Weights of a small image VAE: encoder activation relu, 33.6 epochs.
Rows from block 3 of the encoder of a small image VAE, named by matrix and row number. Rows with one number belong to one channel. Each number is 128 + 32 x the weight over its row's rms, rounded and kept within 0 to 255. All counts start at 0.
After each channel's rows are labels from the 100 images, of 14848, where the channel reaches its highest value: "strongest on" is what is common among them. Only what is clearly more common there than usual is listed. The data: seven-segment displays showing three digits. In brackets: how many of the 100.
# convs0: first 3x3 conv, stride 2 (encoder.blocks.3.convs.0.weight, 128x64x3x3, each kernel summed), inputs 0-63
# convs1: second 3x3 conv (encoder.blocks.3.convs.1.weight, 128x128x3x3, transposed, each kernel summed), outputs 0-127

convs0.108 [162 145 123 111 128 137 175 147 104 124 104  48 119 123 160 144 134 160  85  89 105 169 131  57  77 142 124 149 142  58 148 157 136 108 136 112 135 119 118 212 139  65 214 153 100  91 131 113 128 157 147  91 135 125 122 138 142 138 128 129 135 153 160  70]
convs1.108 [182 108  88 118 113 117 164 105 116  90 120  93 109 189 142 150 148 154 109  78  77 145 111 144 133 157  77 121 128 194 133 190 121 147 123 160 118 167 107 103 146 155 186 135 137 114 118 117 159  84 132 164 139 128 105 135 163  60 128  21  78  98 130 120  81 134 136 108 143 139 126 159 184 154 143 114 126  80  98 114 146 134 132 158  99 209 137 121 193 152 147  61  98 120 139 158 115 165 105 153  91 144  96 103  95 124 110 126 114 121 206  95 124 157 110 154 148 121 145 121 192 146 129  59 138 174 164 143]
strongest on: white glow (81); second digit: 0 (29)

convs0.33 [131  80 165 137  83 104 135 175 110  64 135 100 147 131 137 155 122  76  87 104 132  81  80 116 110 144 175 106 145 113  99 114 211 116 109 114 119 118 142 142  71 121 175 131  41 125 144 117 150 118 122 107 104 182  93 102  66 132 117 109 168 126 161 102]
convs1.33 [160 144  78 127  93 132 108  66 131 146 110 128  56 162 116 175 135 125  98 120  14 184 190 128 108  93 117 119 128 139 140 178 134 112 167 171 116 117  98 124 139 143 190 157 117 115 113 144 128  89  91 101 146  87 148 168 123 122  98 116 111 115  78 133 101  83 145 101 204  87 144 121 136 152 153 167 171 112  73 141 133 117 142 145 164 106  88 150 103 129 126  91  92 169 127 103 125 161 143 101 103 104 194 139 110  96 100 133 138 110 154 116 193 190 101 138 181 149  85  94 145  74 154 132  75  88 128 144]
strongest on: amber glow (81)

convs0.20 [134 128 169  69 115 123 180 192 140 120 123  65 109 142 135 130 164 150 131 151 108 120 129 165  99 161 127 217 110 138 155 117 132 106  92 126 133 168 141  93 143  41  77  90 168 111  97 148 161 116 110  83  63 112 124 132 162  97 143 167 137 123 109  97]
convs1.20 [154 129 108 127 122 122  72 172  85  97 100 129 131  82 124  81 120 155 146 141 112 127 123  98 145 132 155  88  96  95 154 140 104  97 163  93 143 118  93 132 127 115  89  78 144 135 171 101 133 102 159 118  78  86 168 121 115  83 113  90 188 136 139 141 144 114 159 121 122 103 153 141  79  98  95 154 106 155 135  75 100 146 121 154 129  83 100 162 112  88 147 126  86 169  53  93 115 158  45 145 156 187 148 156 210  75 119 104 137 116 199 101 210 120 183 136 154 147 148 122 143 130 138 119 137 114  88 212]
strongest on: decimal point (81); amber glow (43)

convs0.7 [118 127 128 172 151 119 139  82 158  71 111 112 105 156 147 104 164 106 159 154  75 133 108  85  96 120 148 136  95 152  83 186 170 154 136 143  90 167 167 165 166 105 180  87 106  69 124 209 114 137 105 161 104 109 143 155 168 123  92 189 112 149 124 141]
convs1.7 [121 118 180 139  89 141 189 109 227 130 133 148 147 156  65 139  92 122 159 159  96 121 122 128 134 139 108 170 117 111 111  94 123 153  88 111 133  82 156 111 164 106 156 146 109 153  68 112 146 109 185  78 169 136  76 141 164 130 135 149  90 107 104 132 127 123 123  81 153 129  98 115 159 151 135 166  99 138 117 167 152 205  95 102 118  69 150 154 181 127  58 120  32  92  86  88 147 151 169 117 120  83 137  81 119 122 138 149 115 110  94 157 135 166  80 129  98 140 128 132 114 174  90 100 127  93  73  91]
strongest on: red glow (48)

convs0.55 [137 144 110 163 140 125 162 153  97  86  66 131  72  92 136 108 135 150 103 160 140 118 142  86 111 169 146 187 107 161 146  34 172  59 135 161 106 148 126 139 176 174 135 112 130 130 142 120 134 155 105 103  79 116 119 164 111 187 154 159 183 100 143 133]
convs1.55 [105 120 131 139 121 113 151 131 143 153  87 152 101 158 133  93 141 122 145  69  77 161 167 119 125 137  78 134 101 164 114 136  68 160 140 113 116 122 193 178 107 117 196 105 136  86 190 170 122 126 124 100 119  77  70 118 129 127 126  99 112 109 125 174 133 152  99 113  96 160 104 158 147 159  77 177 193 152 168  33 120 108 106 133 123 141 117  91  81 130 123 168  77 194 154 108 114 153  81 181 175 106 118 152 118  97 166 128 183 115 111 136 188  75 112 123 147 106 114 136 139 147  85 140 101  91 102  64]
strongest on: white glow (57)

convs0.21 [107 130 108 130 159 138  90 141 156  77 101 155 125 190 112  89 102 134 133  88 106 144 169 186 171  98 139 127 110 144  97 161  97 102 151 116 158 151 208 139  93 128  68 101 185 120 132 139 153 147  89  79 200 153  89 106 161 147 137 111  82 120 165 102]
convs1.21 [200  83 194 148 137 119 154 138 123 135 166 120 104 174 153 123 144  59 112 151  76 125 156  86 172 152 125 127 198 101 109 160 118 114  91 140 172 127  95 154  94 151  81 136  58  98  95 117 136 129 138 174 112  58 169 175 136 139  72 168  86 137 196 117 127 114 153 159  81 119 115 138 171 141 141 132 167 133 127 137 149 107 105 185  87 103 133 140 160  93 109 142 168  97 155 184 149 157 117 180  85 116 133 145 138 156 182 155 182 124 120 200 116  65 134 139 150 130 148 111 137 102 126 116 138 118 182 117]
strongest on: blue glow (59)

convs0.11 [146 100 125 104 170 142 127 140 168 131 219 142 154  92 104 106 150 142 145 150 153 112 146 132  90  54 125 116 119 169  86 155 124 120  86 216  92 188 122 150 108  90  72 176 173  94 133 133 134 145 124 178 136 127  92 149 135 177 128 129 153 113  99 151]
convs1.11 [142 159 142  80  89 158 151 131 153 154 161 118  42 124  92 108 130 173  87 165 128  89 135 132 153 146 140 161 136 146  89  39 119 165 124 127 126 185  94 127 122 173 119  98 116 149 110  74 130 185 113 196 115 164 136 108 125 177 138 102 128 117 105 140  49 142 122 104 112 127 157 126 144 201 110 118 134 159 122 107 131 125 127 141 131 144 167  81 182 104  98 163 114 126 135 184 113 109  68 137  95 160 118  57 175 105 159 159  99 170 175 181 106 103 134 187 147 138 127 186 179 147 125  81 141 123 153 143]
strongest on: blue glow (40); white glow (37)

convs0.54 [113 129 116 117 130  69 104 117 111 148 146 115 129 110 171 107 115 166 135 117 154 145 126 143 153  90 141 180 172 143 168  86 149  85  87 170 150 136 100 116 188 106  87 128 146 180  84 150 135 167  99 111 199 174 124 126 158 170  97 114 176 221 115 149]
convs1.54 [162 114 114 147  94 102 141 184  95 105 124 148  92 134 198 152 126  95 138 165 131 131 156 100 126 159 116  99 107  51 108 129 111 119 141 135 175 160 118 123 150 117 173 139  93 121 169 102  87 160 107 132 104 169 117 150 124 143 110 219 115 175 104 139  82  52 104 142 144 136 101 147  91 171 136 233 132 144 153 186 161 112 142 114 139 115 101  90 130 123  82 167 126 121  87  96 191 112 144 151 144 191 126  73 131 107 142 157 103 139 106  60  69 146 137 180 145 174 118 106  79 161 133 103 159 152 120 137]
strongest on: white glow (75)

convs0.121 [ 50 132 108 176  88 136 155 135 121 215  75 152  90 123 157 131 135 104 188 100 134 147 131 114 127 157 189 208 170 168 123  91 160 140 141 134 131 140 166 131 144  96 120 165  71 132 128 130  98 142 112  66  95 112 129 134 162 174 123 142 136 116 145 130]
convs1.121 [115  91  82 150 144 114 186 161 145 120 147  99 187 160 122 123 115 142 183 118  99  98 121 106 161 143 143 113 101 147 131 174 139 138 109  80  67  76 111 153 128 115 164 173 190  85  96 157  87  77 161  54 174 162 123 123  66 134 161 151 153  70 142  38 141 173 136 148 149 177 104 119 135  90 104 143 129 111 130 142 167 110 111 115  93 151 137 144 127 129  97 126 149  93 140 164 109  87 114 136 120  87 172 157  89 145 106 155 109 119 146  87 108 177 133 132  66  98 116 170 207 147 105  93  74 137 158 100]
strongest on: red glow (39)

convs0.56 [106  94 162 111 110 142  86  70 145 121 132 159 136  94  98  93  86 190 172 139  93  99 118 162 111 120 110 105  70 106 176 104 117 109 149 175 132 143 134 154 115 134 155  46 152 127  98 176 109 148 163 135 129 105 184 160 127  80  92 157 185 183 141 138]
convs1.56 [ 77 157 135 148 127 114 205  93 112 175 223 183 159 169 125 156 110 147 156 102 102 212  94 137 123 177 112 167 145 136 112 148 142 120 134 101  92 108 156 140 181 161 134 106 184 160 110  94 122  96 118 133 176 120 134 101 184 135 152 169  88  84 154 152  97 122  69 116 127 139  67 109 150 127 156 112 111 169 136 115  86 136 116 105 154  99 143 159  97 140 160  89  75 190 121 146 120 136 126 119 209 114 113 127 131 118 135 105 117 153 162 131 124 176 116 101 105 129 173 138 102 126 144  31 126  76 125 139]
strongest on: white glow (76)

convs0.24 [140  87  97 144  94 127 156 157 106 171 110 168 145  64 130 162 145 146 167 170  87 130  68  93 158 115 105 112 146 131  40 124 148 118 148 132 165 111 154 186  96 133 124 159 118 113 184 150  85  57 142 146  95 156 137 112 130  89  84 124 147 128 160  81]
convs1.24 [122  74  95 122 133 124 136 102 162 153 151  99 143 117 127  92 101  70 204 151  79 113  61 136 126 110 135 118  75 113 145 117 154 140 119  58 165  88 123 135 131 143 179 152 151  69 106  86 140 109 165 114 142  99 148  94  38 128 144 101 124 107  88 135 135  90 151  99 105 107 129 118 149 133 109  82 178  91 131 102  75 219 176 129 105  86 163 134 107 155 142 117 123 115 109 128 132 133 101  95  99  42 114  68 145 137 154 138 128  45 108 150 121 145 148 113 131 146 117 119 170 107 131 166 193 163 161 102]
strongest on: red glow (61)

convs0.97 [156 186 103  84 136 117  92 113  95  99 118 212 106 130 131 137 186  88 171 152 182 112  99 204 154 150 107 137 136 104 150 161 133 129 119 103 135 144 132 103  87  82 142 143 185 101 103 106 164 129 154 164 115 111 146 158 103  95 195  72 120 144 108 111]
convs1.97 [163 158  93 152 155  99  81 106 215 125 152 149 140 142 124 109 200 136 118 139 151 106  99 105  96 140 178 127 155 127 167 108  80 104 144 119 144  84 163 154 156 143 190 152  93 116 164 120 115 142 101 138 161 138 155  82 114 165 140 190  93 158 102 137 115 131 160 159 153 129 137 120 119 147 147 171 177 133 120 168  95  79 133 151 176 125 113 112  75 140  91 165 139 170 150 168 146  96 155  91 106 213 126  78 144  89  77 112 143  90 166  84 124 136 136 147 201 136  98  72 155 147  91 168 161  84 121 191]
strongest on: amber glow (44); white glow (36)

convs0.82 [135 238 108 123 141  67  54 125 105 155  96 152 150  76 140 157 138 137 154 190 166 116  85 112 110 130 132 128 101 146 140 159 115 201 126 153 111 141 130 173  95 115 102 130 138 137 126 160  95  69 144 130 107 130 113  86 104  82 112 163 147  88 104 123]
convs1.82 [131 156  89 111 136 161 148 125 105 153 134 143 170 161 165 144 159 169 136 117 122 106 126  82 209 163  92  78 127 122 124 141 113 112 118 179 146 140 144  93  74  63 131 156 148  93 125 108 151 144 174 147 188  91 225 136 160 126 121 143 104 107 128 107  94 160 101  91 136 116 131 138 139 134 107 102 120 120  85  58  65 153 107 188 122 165 115  96 147 130 147 150 124 175 118  94 149 129 114 138 143 139 131 132 143 100 102  88 123 100 167 136  37 104 107 102 202 130 189 108 140 209 176 118 103 128 171  88]
strongest on: red glow (67)

convs0.80 [138 102 105  74  94 116 130 147 124  81 157 117  58 122 113 162 112 111 118 129 151 138 134 199 130 177 178 123 100 108 114 133 158 128 139 131  63 138 191 101  99 132 137  97 145 162 122 189 125 142  43 143  76 160 154 100 139 161 123 126 157 188 159 157]
convs1.80 [139  61 126 138 134 114  94  92 115 195 100 134 151 109 101 107  67 112 136 190 116 102  97 165 161  92 130 127 179  94  72 161 156 163 102  83 164 135 135 117 171 125 148  93 109 104 125 113 173 116  96  78  77 105 151 126  72  88 132 128  86 131 123 137 141 154 138  97 134  83 152 126 125  97 120 199  93 119 112 143 168 151 107 115  63 190 173 143 154 114 164 113 125  62 173 129 169 207  73  88 168  99 140 111 165 130  69 112 138  83 123 122  95 125 140  77 105 138 134 104  97 137 127 163 181 112 125 103]
strongest on: red glow (97)

convs0.74 [ 79 110  93 117 121 175 155 102 126 119 143 104 111 118 135 159 169 170 182 133 135 126 179  92 172 211  86 140  92 134 129  67 159 113 117  93  35 107 122 124 109 188 153 136 159  85 139 189 105 128 127 122 118 161 103 133 124 148 177 144 129 145 107 142]
convs1.74 [115 193 127 165 106 142 116  76  98 124 108  96 183  92 113 148 128 122 158 129 177   8 166 179 100 129 138 140 148 114 108 148  81 124 175 179 121 150 185 112 154  93 125  75  77 106 201 141 103 113  56 157 118 108 104 106 113  86 139 128 106 110 114 134  87  75 134 111 134 117 131 113 130 134 114 146 131 139 130 135 130 100 151 133 158 131 167 155  83 144  88  99  76 119 128 183 134  94 157 128 132 105 150  80 146 151  66 117  83 115 108  94 182 162 106 152 109 101 118 143 131 116 122  38 180 126 172 136]
strongest on: white glow (81)

convs0.13 [ 92  84 176 128 120 129 164 175 135 169  99 147  75 127  94 119 136 121  92  80 117 152 157  89  96 155  97  76 176 148 111 140 152 168 146 181 129 126 105 135 195  82 146 124 119  77 145 107 153 129  19 143 121 154 128 101 120 126 147 135  92 130  86 144]
convs1.13 [172 164 139  94 136 150 104  94 137 143 142  97 141 175  88 120 174 104 114 118  99 136  75 111 133 166 108 159  89  88  68 100  77 170 157 120 136 122 135 179 189 109 123 128 137  94 134 169  90 105 145 141 115 152 119 151  89 165 136  92 171 138  92 127  82  72 173 146 153 136 216  83 118 128  91 160 164 206 135 109 120 154 134 172 101  96 147 101 106 143 153 155  87 109 181 158 137  98  66 129  69 112 114 134 165 102 191 167 183 123 152 157 140 111  77 107 120 155 120 183 131 123 159 144 141 137 185 138]
strongest on: dark on pale (42)

convs0.111 [ 99 129  90 142 145 105 133 132 136 107 123 106  62  59 116 166 162 123 147 104 114 115 122 150 134 117 127 168 162 237 132 108 128 192 134 177  81 105  89 115 109 161 179 184 117 169 141 148 131  88 121 155 115 162 139 120 148 106 158 104 135  80  85 167]
convs1.111 [ 87  67 161  51 183 164 164 140 173 162  92 112 100 123 147 103 164 118 136 110  88 125 131 103 156 202 152  52 123 147 122 140 132 115 101  93  94  94 118 162 120 118 159 115 125 192 106 133 124 151 173  86 161 125 122  80 126 174 105 147 101 163 184 116 142 109 159 142 132 117 122  90 115 135  58 110 173 144 194 120  98 103 107 122  70 120 147 103 144 133  57 106 146 112 159  55 127  90 154 136  68  98 110 105 170 134 142 136  61 126 143 121 139 182  78 156 121 146 145 166  93 117 157 136 124 125  84 123]
strongest on: blue glow (49)

convs0.83 [117 158 133  93  97  74 176 167 165 133 116  86 139 147 156  95  70 112 144 165  81 123 101 155 133  75 116 145 151 163 130 177 139 150 131 120 178  88 151 146 106 143 181 147 153  60 176 147 167 114 115  83  95 112 100 128 193 124 133  96 106 164 184 136]
convs1.83 [ 95 112  67 125 152  72  92  63 117 135 136  87  92 151 140 165 167 139  97 137 139 192  94 180 160 129 151 107  96  83 115 101 104 119 110 176 170  88 126 155 161 150 119 148 145 106 129  96 156 111 128 103 133  95 156  94 135  81 144 207 112 131 136 128 139  46 153 156 164 153 149 164 128 133 102 137 174 116 160  72 130 176 139 156 157 147 151 122 155  99 113 159  75 177  89 153 153  79 104 126  90 131 157 130  90  91 130  36 120 113 202 118 123 125 146 172  90 158 130 134 120  79 151 121 158 185 150 138]
strongest on: amber glow (68)

convs0.93 [136 102 102 161  97 166  75  95 152  99  71 108 122 194 168 132  53 140 130  97 104 118 111 149 152 133  69 194 132 139 124 115 127 171 148 124 113  97 108  93 159  42 125 150 156 159  75 112 144 132 134 106  77 135 140 184 108 134 120  90 115 119 103 106]
convs1.93 [151 119 178  63 122 115 124 163 154 137 123 110  71 159 157 148 166  77  73 143  50  37 180 163 155 114 144 133 147 125 175 121  78 173 109 137 140 133 155 122 137 126 109 166 167 177 114 119  97 177 145 117 151 145 152 154 115  81 137 128 148  92 137  55 128 176 130 139 143 143 102 126 132 116  92 182 171 108 160  86 112  64 113  81 139 165 183 119 134 125  96 112 118  67 116  94 168  83 153  86  78 100 116 143 102 164 108 120 140 157 188 124 118 153 140 167 187 154 146 109 123 143 172  93 117 126 116 145]
strongest on: green glow (65)

convs0.8 [160 100 144 121 123 180 114 157 107 116 153 109 121 159 108 193 124 179 106 140 100 182 102 106 225 104 135 136 171  40 108 117 184 101 107 126  95 198  95 108  98 168 169 139 168 128 117 129 112 151 130 142 127  96 160 131 136 153 112 160 164 128 126 127]
convs1.8 [109 136 145 189  96 106 177 155 185 159 119 156 143 129 108 149  86 117 135 138 159 133 151 190  80 163 112 174 112 164 132 121 119  91  90 192  99 149 185 235  89 142 162  61 130 142 146 169 147 132 145 151 120  73 108 159 145 114  89 102  89 153 107 110 113 156 102 115  93 125  97  70 171 139 121 134 150 107 115 113 106 121 130 108 111 119 169 184 124 112  57  94 177  97 162 154 115  69 133 114 142 159 105 116 150 161 130 122 134 137 133  96 135  80  96 110 105 134 166 122 177 131 168 204  99 124 172 167]
strongest on: decimal point (92); amber glow (39)

convs0.36 [130 119 107  88 122 140 134 105  61 100 153 111 139  90 136 131 177 134 120 233 127 106 109  70 167 163  92 154 121 159 155 197 172 128 117  71 182 129 118 133  69 124 115 132 138 137 171  91 167 121  67 102 120  88 111 156 138 128 148 141 145 124 153 114]
convs1.36 [ 83 159 121 176  93 133 117 114 174 152  83 190 122 114 136 129  91 152 156 167  97 127 147 174 141  63 156 150 216 102 110  77 146 129 134 119 166 121 134 111 150 103  63 114 153 104 158 159 134 132 163 104 138 121 102 133 132 153 112 134 138 147 118 115  94 158  89 120 155 162 130 193 119 158  96 104 168 191 169  56 172  95 102 121 114 132 136 133 142 161 126 111 144 119  92  73  43 100 133  87 160 136 146 135  98 135 124  99 129  69 123 118 159  89 149  78  94  69 138 140 152 156  96  76 125 130 111 217]
strongest on: amber glow (42)

convs0.94 [206 135 126 129  98 129 143 139  67 142 126 166 127  97 128 122 139 198 107 126 134 146 102  51 109 116 135 105 100 211 121 127 130 142 160 146 111 155 131 114 130 198 143 133 117  96 135 144 159 141  70 112 113  91  94 124 118  69 117  67 132  66 168 104]
convs1.94 [181 161 142 145  65 164 125  91 141 106 160 170 104  80 181 149 124  88 124 112 144 108 121 118 101  98 123 124 124 142  93  88  66  87 114 116 153 113  99 152 186 170  83 126 113 144 196 153 131 168  97 168  94 154  89 146  89 143 128 125 130 103  73 112 105 160 113 131  54 114 121 160  98 165  74 167 118 104 148 198 171 109 145 135 157 125  91 125  74 131  94 119 121 178 156 156  85 121 147  84 131 133 144  35  93 104 137 103 124 147 125 119 143 121 172 139 167 129 212 158 139 132  82 135 109 120 156  75]
strongest on: red glow (65)

convs0.67 [198 117 184 113 135 141 137  95  76  96 128 117 174 145 156 120 156 130 160 130 145 168 122 136  95 109 117 126 149 146  48 118 196 133 141 141 125 136 133  96 158 139 120 124 115 145  86 132  90 181 112 136 130  97  97  77 173  84 156 118 207  68  78 146]
convs1.67 [134 126 116 151 118 232  97 164  86  59 107 106 159 136 161 142 113  53 103 110 120 155 125  90 119 127  93 125 156 125 175 115 183 191 135  98 103 175  93 144 136 157 149 139 132  96  91  92 142  97 155 147 135 135 123 159 183 107 188 102 142  95 102 134 175 100 129 129  83 134 132  74 101 119 142 171 121  87 132 126 100 106 182 156  82 150 131  99 148 123  74 152  56 135 142  85 123 119 112  90 152 123  38 129 171 122  60 104 160 115 155 211 141 136 152 161 156 124 117 140 128 137 123 153 124  99 113 135]
strongest on: blue glow (44)

convs0.124 [122 125 136 170  99 149 167 148  95  81 163 137 135 175 149 134  84 171 106 163 106 109  99 150  81 134 138 105 134 126 126 135 137 224 126  92 143 108 121 102 116 126  96 212 140 137  88 174 116 125 137 176 150  72 167 122 164  48 127 158  98 142 107 107]
convs1.124 [119 177 149 122  93 131 112  68 142 138 160 186 115 121 125 186 163 126 108 135 106  86 136 166 152 140  92 139 174 142  91  57 127  70 122  81 115 166  76  74 150 158  86 143 151 120 143 113 141 101 185 115  73 126 133 108  96 109 121 143  94 105 112 157 149 113 110 123  76 122 189  81 105 112  92 190  95  39 143 150 114 201  91 169  95 131  89 162 161 103 129  72 147 114 112 155 128 167 160  96 166  83 178 121 110 123 123 159 110 143 131 143 147 180 151 177 138  94 128 158 105 144 133 111 131 184 121 156]
strongest on: red glow (58)

convs0.81 [178 123 121 157  78 109 117 101 122  95 173  52 184 140 118 126  61  74  96  98 110 138 107 143 127 162 103 114 126 112  50 168 134 120 167  63 131  98 136 170 173  97 121 133 122 128 152 160 145 154 112 174 145 179 107 116 154 158 159  94 138 116 157 156]
convs1.81 [161  91  98  91 103 115 118 147 133  93  90 112 134 146  90 177  97 165 115 103  99 112 127 131  88 157 118  58 185 145 116 214 173 171 178 104 132 136 111 130 109 177 103 140  87 130  40 196 188 134 159  98 153 137 152 113  65 161 141  98 172 110 154 141 171 123 144 170 113 151 143 141 142 120 107 101 166 196 139 132  99 146 188  87  99 123 124 153 103 173 137 100 158  95 147 131  83 180  76 128 106 109 113 136 113 127 169  62 117 193 106 140 169 138 165 127 117 138 137 115 114 144 179 141 134 114 150 125]
strongest on: green glow (41); amber glow (38)

convs0.104 [ 79 159  95 121  69 195 147 105 162 106 120 170 102 111 166 134 102 130 104 126 132 158 151 150 191 129 101 147 160 157 168 116 188 123 113 149  90 180  93 174 126 203 113 148 169  69 141 160 155 128 109 152 139 155 134  98 145 127  59 143 126 135 110 102]
convs1.104 [ 95  90 120 102 106  95 153 189 128 118 110 171  96 122 107  98 105 118 180 142 105 128 178 117  92 164 111 160 101  90  64 175 128 150 153 132 134 145  66 181 160 161 187 135 107 150 109 138 180 138 109 144  69 174  97 132 144  94 111 168 160  90 173 146 124 144 127 129  43 117 152  89  84 120  99 166  58  99 146  98 124 138 183 176 142 105 132 172 119 142  93 177 136  93 158 227 159 111 123 138 130 100 101 118 105 154  83 118  81 119 140  99 134 101 164 134  78 132 101 165  84 107 122 129 148 154 124 114]
strongest on: dark on pale (46)

convs0.45 [146 119 142 163 136 100 113 163 150 102 113 161 132 105 117 113 118  88 101 127 142 136 100 117 171  66 170 171 174 133 156 117 121 169  93 110 165 121 165 160 123 165 153 171 193  38 148 145 162 119 110 154  97 123  68  95  91 113  91 107 110 101 131 203]
convs1.45 [119 112 195  81 129 148 111  90 133 183 139 149 176  99 101 147 137 155 122 142 121 150 174 100  92  76 144 135  83 137  53 138 117 139 100 121 149 135 169 113  94 148 159 187 126  61  90 129 131 116 154 112 119 114 135 148 117 143  67 151 131 168  79 174 113  93 145 141 153 110  95 134  97 126 134 176 139  85 138 112  57 127 110 111 102 162 100 135  83 143 182 109  86  72  65  39  57 156 105 129 106 148 116  83 117  93 156 103 116 163 138 123 123 109 183 136 103  69 105 135 116 169 115  72 142 172 106 130]
strongest on: dark on pale (79)

convs0.52 [106  89 123 185 125 217 176  21 124 105 145 138 175 159 185 114 145 153 128 129  95  68 128 153 153 145 124 158 136 112 187 127 153 146 132 115 113 155 111 116 123 128  99 132 129 113 127 125 148 138 155 144 153  82 122 109 112  88  83 118 192 138 181 124]
convs1.52 [100 143 167  81 105  96 123 196  88  69 132 107  97 112 101 103 131 101 140 103  75 118 101  86 124 126 174 178 167 118 144 129 132 151 184 124 118 113 110  76  94 171 172 159 184 115 134 151  86 130  92 196 142 148 138 119 165 147 141 116 125 119  93 133 132  71 106 141  99  97 170 134 141 148  90 153  67 156 127 108 116 127 163 125 114  81 129 178 131  79 140  97  54 158 154 123  95  77  72  99 128 194 160  72 165 102 148 126 102 131 153 128  71 162  68 131 116 120 137  77 106 109 181 122 153 127 177 122]
strongest on: white glow (89)

convs0.89 [136 131 111  66 105 133 140 107 156 140 185  95 101  81 159 135 126 187 155 103 148 118 134 114  94  78  94 151 159 178 138  60 106  94  83 152 136 143 194 129 137 134 140 117 102 113 137 115 138 115 163 136 122 161  95 175 195 186 147  74 114 105 177  92]
convs1.89 [120  89 158 123 126 176 135 109 106 138  90 131 178 141 217 150 112 117 138 127 190 130 129 131 106 154 182 161  96 215  68 170 124 137 119 144 100 120 137 154 154 188 126 137 198 135  93 183 117 122 175 187  99 108 112 111 130 121 131 111 115 147 167 128 164 165  87 109 152 123 183  99 135 113  91 125 110 116 155 114 162 155  91  99  84 104 146 167 164 146  85 133  81 157 116 102 125 120 131 139 128 157 122 109 185 199 112 139  64 118 120 125  90 145 166 120 108 115 159 126 117 205 133 146 115 140 122  30]
strongest on: white glow (48)

convs0.58 [140 122 153  62 147 165 192 132 146 135 127 149 156 162 113 132 110 150 190 145  92  55  93 126 113 177 194 139 109 141 131 148 139 138 116 180 189 104  69 181 127 126 125 113 147 125  94 129 139 134 133 108 130 140 164 162 135  90 150  68 147 192 101  91]
convs1.58 [114  75 166 116 137 154 108 152 108 116 140 126 185  95 156 125 128 117 149 112 121 116 148 170 120 114  82 158 138 137 128  39 118 144  69 123 122 113  84 166 122  76 145  97 109  96 157 135 138 138 134  74 131 116 127 123 132 166 133 160 118 154 109 161 186 132 130 100 174 214 100 142 147 124 154 138 215 150 180 106  86 132 152 135  98 186 112 185 157 114  92 114 154 153  68 100 115  87 135 151 123 142 163 100 162 176  92 125 123 122 118 132 142 127 167 138  82 131  75  99 133 202 155 144 158  83 206  64]
strongest on: amber glow (53); first digit: 0 (26)

convs0.5 [127 155  74 138 118 137 142 134 163 125 149 124  94 152 129 129 210 139 126 155 120 122 141 119 188 155 142  63 138  90 182 149 146 140 125 101  46 133  93 196 117  83 144  73 172 124 114 133 148 137 144 153 135  96 147 129  80 106 189 138 125  78 150  77]
convs1.5 [103 171 112 101 118 114 149 132  63 110 145 152 126 157  99 140  74 112 140 114 196  63 116 165 129 159 155 105 150 123 177  81 130 184 127 147 119 130 132 175 155  19 141 126 126 121  91 135 164 118 162 138  77 145 143 108 144 103 112 176 226 124  74  90 125  86 160 118 145 109 142 112 117 108 210 141 124  88 155 124 123  79 170 146 116  91 144 120  89 119 155 117 153 148  80 170 146 117 127  77 103 140 132 164  97 119 122 128 158  86 114 196 163 168 118 106 152 103 119 135 158 170 103  97  81 152 162 144]
strongest on: white glow (45); blue glow (41)